Rows from block 6 of the encoder of a small image VQ-VAE, named by matrix and row number. Rows with one number belong to one neuron. Each number is 128 + 24 x the weight over its row's rms, rounded and kept within 0 to 255. All counts start at 0. Numbers have three digits each. After the name is the row's rms in percent of the matrix's.
After each neuron's rows are labels from the 100 images, of 14976, where the neuron reaches its highest value: "top examples" is what is common among them. Only what is clearly more common there than usual is listed. The data: simulated fluorescence microscopy of cells.
# fc1: MLP up (encoder.blocks.6.mlp.fc1.weight, 512x128), inputs 0-127
# fc2: MLP down (encoder.blocks.6.mlp.fc2.weight, 128x512, transposed), outputs 0-127

fc1.484 128:129139116108149134114138096154104176150129154169118159107133122173156105154128137123125124087120159142085119156147122121130114090144142156086123113082088138140093133107100112134146131163117136149136135129124151142140128157139182112119078153199154134135143123163111084139100115120144139085123117113103115162093113115114137129158111086076151156158113098116129160103098159119139127102115
fc2.484 204:123139113084122116183126157128090124127118140145144126135133110162183136131107154159133158137138144116171107134124141148144134157137133117114120167141143152144096144122135102068131135129124145128183131151116141123111095132103098121154146115145091160181138152057119107138157120105122150147150109095148132102166139089159113078078130144115142121137133132147113128178136104154098100123078
top examples: yellow stain

fc1.48 091:147075138097154157120117112082137102156171084141133139120149154130124124110101115144086139128129135139127158110156121183135142156134151148155129196120134128127141135151128125127150130079121134101147130065127117125142165087138114098134149117119117163137125104090093108130110139135102117149090092116120091126188138128132161124158161083125083101131141174124105104142141129098127136122155
fc2.48 105:134135154144142115118134144132200151108107184147123090110093136099127120080129161116160091137114115097129097165111167127124118103106132090106101124149125117104079124155137117131117151133124151148121109168107100125155101150111121134142131125202136093090106165100107073149157129128133121130153167133161132148109103113136118156138134130144132073112164107132169127124166143132134138125113
top examples: green stain

fc1.44 074:149147140114095138127117118104130127088116130163148104181116159150156151113164150122137092116146169100092105152116157122159133113113125129109091157104158118081197098102174092116129147123090115124165155097130126122106149153090111128157148140123112115088115100135107122099144146131098146184125136103093104143162109116129131131149124169119180169113137115118129095125120110145138106139112
fc2.44 080:141070146095123135123152144128167135148134111132147139080165093067119165100122111136151112137127092141148155122119142124140122126111131150113167130151133103155083128146114091105112109133156187137119112131141132119108136169146110106120127123156153135148131159111118103102123102137133169123134167149132125189119186143141148145148133086129058110103127164164108121140137117089107158139146
top examples: yellow stain; crowded; cells: ten or more

fc1.496 127:133088161128125099118148111129165156094140127167122117092115173123108105133096125138086107138115097151141148131109109114125101159158097157133169152152144130136134086144129107148145111153133162128105159138146103081090147144121155077108120116148107126117142117071135175145124157121108146153145152142136123167144108112115149122090121139113133136104101140087130159203117123081158138139101
fc2.496 126:107091121135157135115141170128081116103122114140126071113099070130132111152173130128148154097167139131075117121119117131130112139129126104143078118126167109095079117115101146119124136137161133102165121124098163178123139145154087143156109122135126142161165080142127109105144118158125150178109106146141122140139163144081118135095134088153125146135132122104152103088129152131120149152155
top examples: red stain; crowded; cells: ten or more; membrane rim

fc1.485 104:121149159126146099101154116113122154083110107106150102127090176124137163151102103156158128141093130150157098103122123153142106142120106112106172127124115136137127128127119177129165130116128108151108134115142126097101157104124129139095140104179098148091137106132178123098134124123135120126118126172111125140190074105162121117133134082130165133085104176176123119153092150132120094139152
fc2.485 083:107135159106134133152125156141116088162119126101093119102133135116109122144108128102145162104154172136110144159117095114149101143106082126117123095144119180140104101117119120193130114124105145116115171168132158122116140121166108152143155111157083149163135144133116088155108125093134092091114090139145147161108154137075162108118110138135106113124124102155129166083140110157155115091150
top examples: red stain; fragmented nuclei

fc1.468 020:119137168124182123134122133136132147145164129167125130140132108138130148196148117117169129116175098119141092138114159145121145096130123130119134146111132139138144133144127109043144115140082121137084182162123148157137108098155117106135115107111146108089116136104151113114111143160145096156102117087139101125139094123130082104112120082099118119096145143160097126132135128112153103095080
fc2.468 018:104134110150130144126141116130123100133111139122130117095145140132147126078180130139155109133095158168118162127135119130143108175119117173100105116107129138116142105092121102144172125102170089120112116129145135146084144123160172128172160104172135135155151162200132085093124124108139119101105131153105151171114120137166109165176145113133139164126132115117096127100095109107102140145126
top examples: red stain; ring around the nucleus; long thin cells

fc1.120 091:167114127144133093107136063059132107142137136134123109127184139167106121137164102096105113149142128141122173143101134160154180122154130117138127133138181082134109125135109145110122091106144137143155181108126134127114089073128141129159153104140083125113145128126156131150144122165122131132110150124134119112151091154100148109132127102117142114113105110177137075112114121120108102158147
fc2.120 080:098107163100115105189156120168111145140113155147118129131132145126149157100170114149135128115102170063116085111125122122103112120120163128091123156160165162174191130158125130116147179158142139134079107122145079128130140153097153116125124151125101105142146146157104124105147118125115115138130093128167149161085146131151140111127137157130112115126145109157140120097114124086149122118109
top examples: green stain; ring around the nucleus; crowded; cells: ten or more

fc1.18 035:101132163111153144153128101138148142179105105110139113122141108088119122137157178102134107173150105096121152148166075153136108139125119135178074146142114158072150117107071103163106123129142122136120164160156113133130100107119117118123119121137092117166132141169139120138108113148112095143176136156132110112124158118104110129115151135093122128180110122070112147128129103145140141123103
fc2.18 032:127124135182144112133098146112143093080088162119140145145130115173122102116142150105136163160113127137113112145128152100127114139123154105083143113136095128161159138139136161124100094098127127112154109171123166137109085119105085099158134112124120145118121101123144127105128097149116119121094108090166169175171104152101118111131087070144136138124165119142090166094131129136102095130109
top examples: green stain; long thin cells; crowded; cells: ten or more

fc1.494 044:108110163123099118144152173163170133118183123149147104127154153108139125126090125151090110114091113105160135133169133112161110159097131166128110154111145136166099165130138110114153139120124098107135126133113120158130111094121104137133154147090158068136117081134127136142154146159129142145107137094078121122110126109124118170142111152131094155113076149113141109112168139176096141104093
fc2.494 046:120142141138102144101146127128126107133130136155133178135155143116144141144138116158096129122138090150127104126120154129125167112126136135144114177141109095104141136153111113141117136145124085110151130136152190141172150085073081170110156130201105104114131091110158102133094149145145118123116115114159137111105115126128074099160099162127150101136151157141137099091133141135069107104139
top examples: green stain; fibres

fc1.13 109:156131128128130151089140056103106130128138146111108137101141110137129115188188151146154119128116152176158117103120136135130150129099095143137161099124134131151107140107107121123155111073090148141163182146138148148128125131139095162104148123123125093146142104100130104120104129110122161161143105115122139113157143140132126101098084077142116130094132162181117153122099131131102096127176
fc2.13 094:137135109175105126101125124139117157184121116131101177146113125104094140136105131142133169119125153085095154141124184122107123107137151099087088131088143128142171093123135133090126128124124127137114150115177100154113123130133117121107104120143108180169145081159125111114133077178129108148119083149117128120133117143105116121104130155137092131139175120094104131100127121083147170147114
top examples: cyan stain; crowded; cells: ten or more; vacuoles

fc1.436 125:128158145147094118127145148143117132124123127148119105114101105144126118112181135138173159135128111103117121112163129161133092142142101128160098099125087124112129158085137127113167098144156122161107067091086154140103116127175112132119137157096112172136134140117054057121171122095102126151122129143132142140126121094127137127135151139129109160122172141132091127141119120121174105113160
fc2.436 137:121128082142152134134130140140118138139144120137117096139107118120139126143105113123126128141141167201118122177146103123123121125125148128100128153108162150104105145201097112141168153125132113124133104124083098093158144102116142160109127108150110105126131127137135182109104155103105127126130065117165111205133108151146067087110119135133172129133102129121126122131143161165102110134113
top examples: crowded; cells: ten or more; vacuoles; green stain

fc1.298 031:109155135093107148139104127141154122143131118126111139087146107170160106125168057119128137102161152109121116104156142108124112109134123140135127100101166113165117153123138090118076147145143119120095120176136141094094138148101112131157125111154137106139137134121123170116116072104130168128156122093142100121102164144157130111083130067157134147151115105144116175100091103105152135112143
fc2.298 029:112110140179170116131126120147106083133111145124093164149147160109077118146114142136151076110118152123133152149148146154131150117110120067129110148164131128111133157108113128135151124141097100150129109117129113161093175124148121163092143150100119150148112107118114092117159124113163113160131164156109144136162134105101123139153136126136154124102157123063160063149120087165136132106134
top examples: red stain; fibres

fc1.360 070:105137147116140119094132133133139131134126127151172134153129076174132104147092124141147164108104168131069108102140136085133133137108128145139132094121122168092171096111136087140091109149131164144140135161143108096128124147111075124142113184177136085142102154124162146129103120163117095134120112136111150127123122120162182175145127124138109141134145088122106120131167114104132115085120
fc2.360 069:134178145135103100151108138135124149169089113102165157129141133102146180133129096130147117130164145127173149136103141137153124134133159082129125154096135134155111175118133134120140109163151108103117107140103168116119123167166135139069178107083080130137120122111122113126167145102130153165118154109108130158134149136089106091140122114154130133081091147102145148105083147128111121121144
top examples: yellow stain; membrane rim; vacuoles

fc1.20 084:151105132131186138110125099167137085158095099099161124113101138103132159103089151176095110126132142142145135139102121139131098114146126152106100134133119137117128175120117156146085130136149125127123147108114105099121145125144161106096144140147090131116145135157142094121117095078160120179115138149104088144117132166158192081137145140124097103148128162145100123120086133102168100134138
fc2.20 091:124114132130086158154117153114144170100105147112106157128157123172123121163136131091109132108121163112166146113125098114101141132121101123151199130167153127103119135129143121149135124090111173143136149221116161110113114120079113134142098132183191094138142119118151123133112134148173134107125122143106125140111110124139089137110122147116145115127129135101147093109119093117125112089136
top examples: red stain; magenta stain; ring around the nucleus

fc1.193 202:098106142100104134143168173103132121110123127130124134185101191130153104081094149078150128141138141166104101136122143114118154146043152154124102122129138136114145109141127123130115148129146142144144136150147129091116118140165116094143165164141120150149091118134118133102109101117094093126173116130136139180111141074136145113115093135124120117086163153144141119117153147120152108115106
fc2.193 132:140126130203146099095138124128082103132181126149103107112146123120112152148140146228125123123092153096113166120158166138132149137143114126131145140109091142139147131140126117128137099139137129117134132107125125138175138108119163162133097122096140193133121137145135109134118124097152129131113138134130166098144122141089112128159152100115088128150063127132151160115105140143135144174139
top examples: cyan stain; crowded; cells: ten or more; vacuoles

fc1.379 069:159186113096131118141121133131144128119120166131135100110094148140171134102127142115138109146192130112106100115136124084124127110110171125132106104116129144111159112108093124110115092140142101136163103116113129119143126137159111113141134152114138129105125083124140095145171162138127140157106085136146111095122078122181115179140121137129074145123192112109122104122151129126175185149107
fc2.379 072:131079141113105139095152117135153135072117157154123157114172086137106128138143146112134146152150166178152131113113133132158092128113151137137144132153098103091140166084138125113130127121106144139139142063120156121129099130136143108129174148124101125095119136168137121139118081157129134102103100128078109124142126117148070117144143080144164136133112164193129128104124116132160114109106
top examples: yellow stain; long thin cells

fc1.295 110:126100139108137121151161145153134121134124128174159116112115175132148136140119142110171114118117111128104123119145202139170138118089122157105147134129106122182088102068120122109124123084141107125127144150123106102160129114097141160130122143157119151141127084107134123180186124162099125141092111134096110152146158088112141130137105116107090166133078154122112125116122124170119129131086
fc2.295 185:116132132072105120145140098129102152142169153109143130131159141129159132142099093161103110130096109135152135221165090086130128108120128174120097115136138167089132147188109110141084122142135126143133139130128165159138171098141108127108134114155128066127135135118114108133101149102138173119094139141124148159144126136156087118124097133149128139134098111125159146099138116108104129115140
top examples: crowded; cells: ten or more; yellow stain

fc1.215 015:144144141128119142115119154130080167118119104137170138132086140144139131158113088161137109103141131115114155112145157161160107115162140162148117140141119087121167153113093135124110124167135127144122143130130156144100108118128115065132105116093122080154092124073113142142152155144154145091120166091125122117133081117080138134169142116169136138116086148110157163105108105114148082112107
fc2.215 015:131078132180099157134145126101125136111138136178101131129129075134098136138105163124176140152118111139138154115157167147118128124139158081084149138115139150159127143112108121109161136132143128178098089131109122128128164143148197165126097140155151134110109157145126103069094110116122118138151117148132100107114156153193095136123126109093129137125086114144112121130134111162123125133109
top examples: green stain; fibres

fc1.238 059:133138125133106173129120175167157130137133137108131147080096123143090137110122129099117168143113159153140118132111151097141115141094150123143127111103120143093098161129112117140144122084118187124180125175112143157132140117099167101139140123174176109087102107086160113119146124149119147091106159125118155160124100110098119098116091131116134099143108169136110119163097091098151127132112
fc2.238 067:127102125138123116150127087159115109187112165153136116129129111147124187148111108129124124108100122127108116127166153126152168151112165127129148103114136155140129139115099134128161143126141091120110128095114155102161125124165118099127081135137106111177141113165079129117078128133166149114088088138150138131149170135124118142131165127146112139108162085091186126118134123159099119066124
top examples: green stain; crowded; cells: ten or more; fragmented nuclei

fc1.500 057:081089112150145133087105114144109158166142100121115117141143135135156144125129171119120099125120148121150133111134124153156104132174131127144085147139142132125130112117117153158119104106096121125099131145109132143111129097116138119139138139110102156161101115140142140128132051189098113113145127076090106155149139106156155161113102121145122171163099147118082151164160107155114163103073
fc2.500 048:114164146112130090125139119135150112117102129122101143153135141157123120111146125095158156143140148149121105153134097102073149176129123121109154078114093146157173135145125105110102104116132148123143136176149151118097092193077129143094151117126130139135087125086126072136126135085126115124149171175145154118139126147098115099124100126114108118073129136143135102096120137127141093129164
top examples: red stain

fc1.279 013:112109127103135129095169113133136142128166148156108128098102127103114145111130133089165106125141135134153160068139110157150082147155126107126135143168160105119166129110122126093173127120158117141133159138141110145087112170126162165140076146117121165142099107139135138067139094133127107171117113158116149129143094104147181125142136115158160114121131107131166102121102167112115170108126
fc2.279 011:102173110131115107119107145142143138104103132122094145095186144133119127104143118150158093138189071171118136125126120142132167162144121148130099107109169066141130115094089118098143129136175083155138144143117115113106144081135176121153156145138129164101122116138142104120135142152118074122092167132143123159132102139152108120123141169117125142143138067145131138122124136126121139119110
top examples: red stain; ring around the nucleus; fibres

fc1.98 069:129096142164124147161140072074085128128113117108105136137121148127132123114139133087161114172116094133154168128136130190127093124165111100118131135151112151138157124140157155142156118110149121118104136144129131108147135153128135150160130134125109125130153094121115116109139125146058090142148169107091149105145138133121156116161142100132085138139119098115117126102133127184145118101046
fc2.98 057:155110121177162127138081157126158125113143173128152125137124134136135098103113124111119063108169146108090142132136075114099117138098121107132135107153076113157150106104114142127102117099142180134141134104159158101111103114123087115117144125086119129146133140155103115122094112171090122138138164128085139135153111128105103117132116135101151129119161107145132125125157121128056150073130
top examples: green stain; crowded; cells: ten or more; ring around the nucleus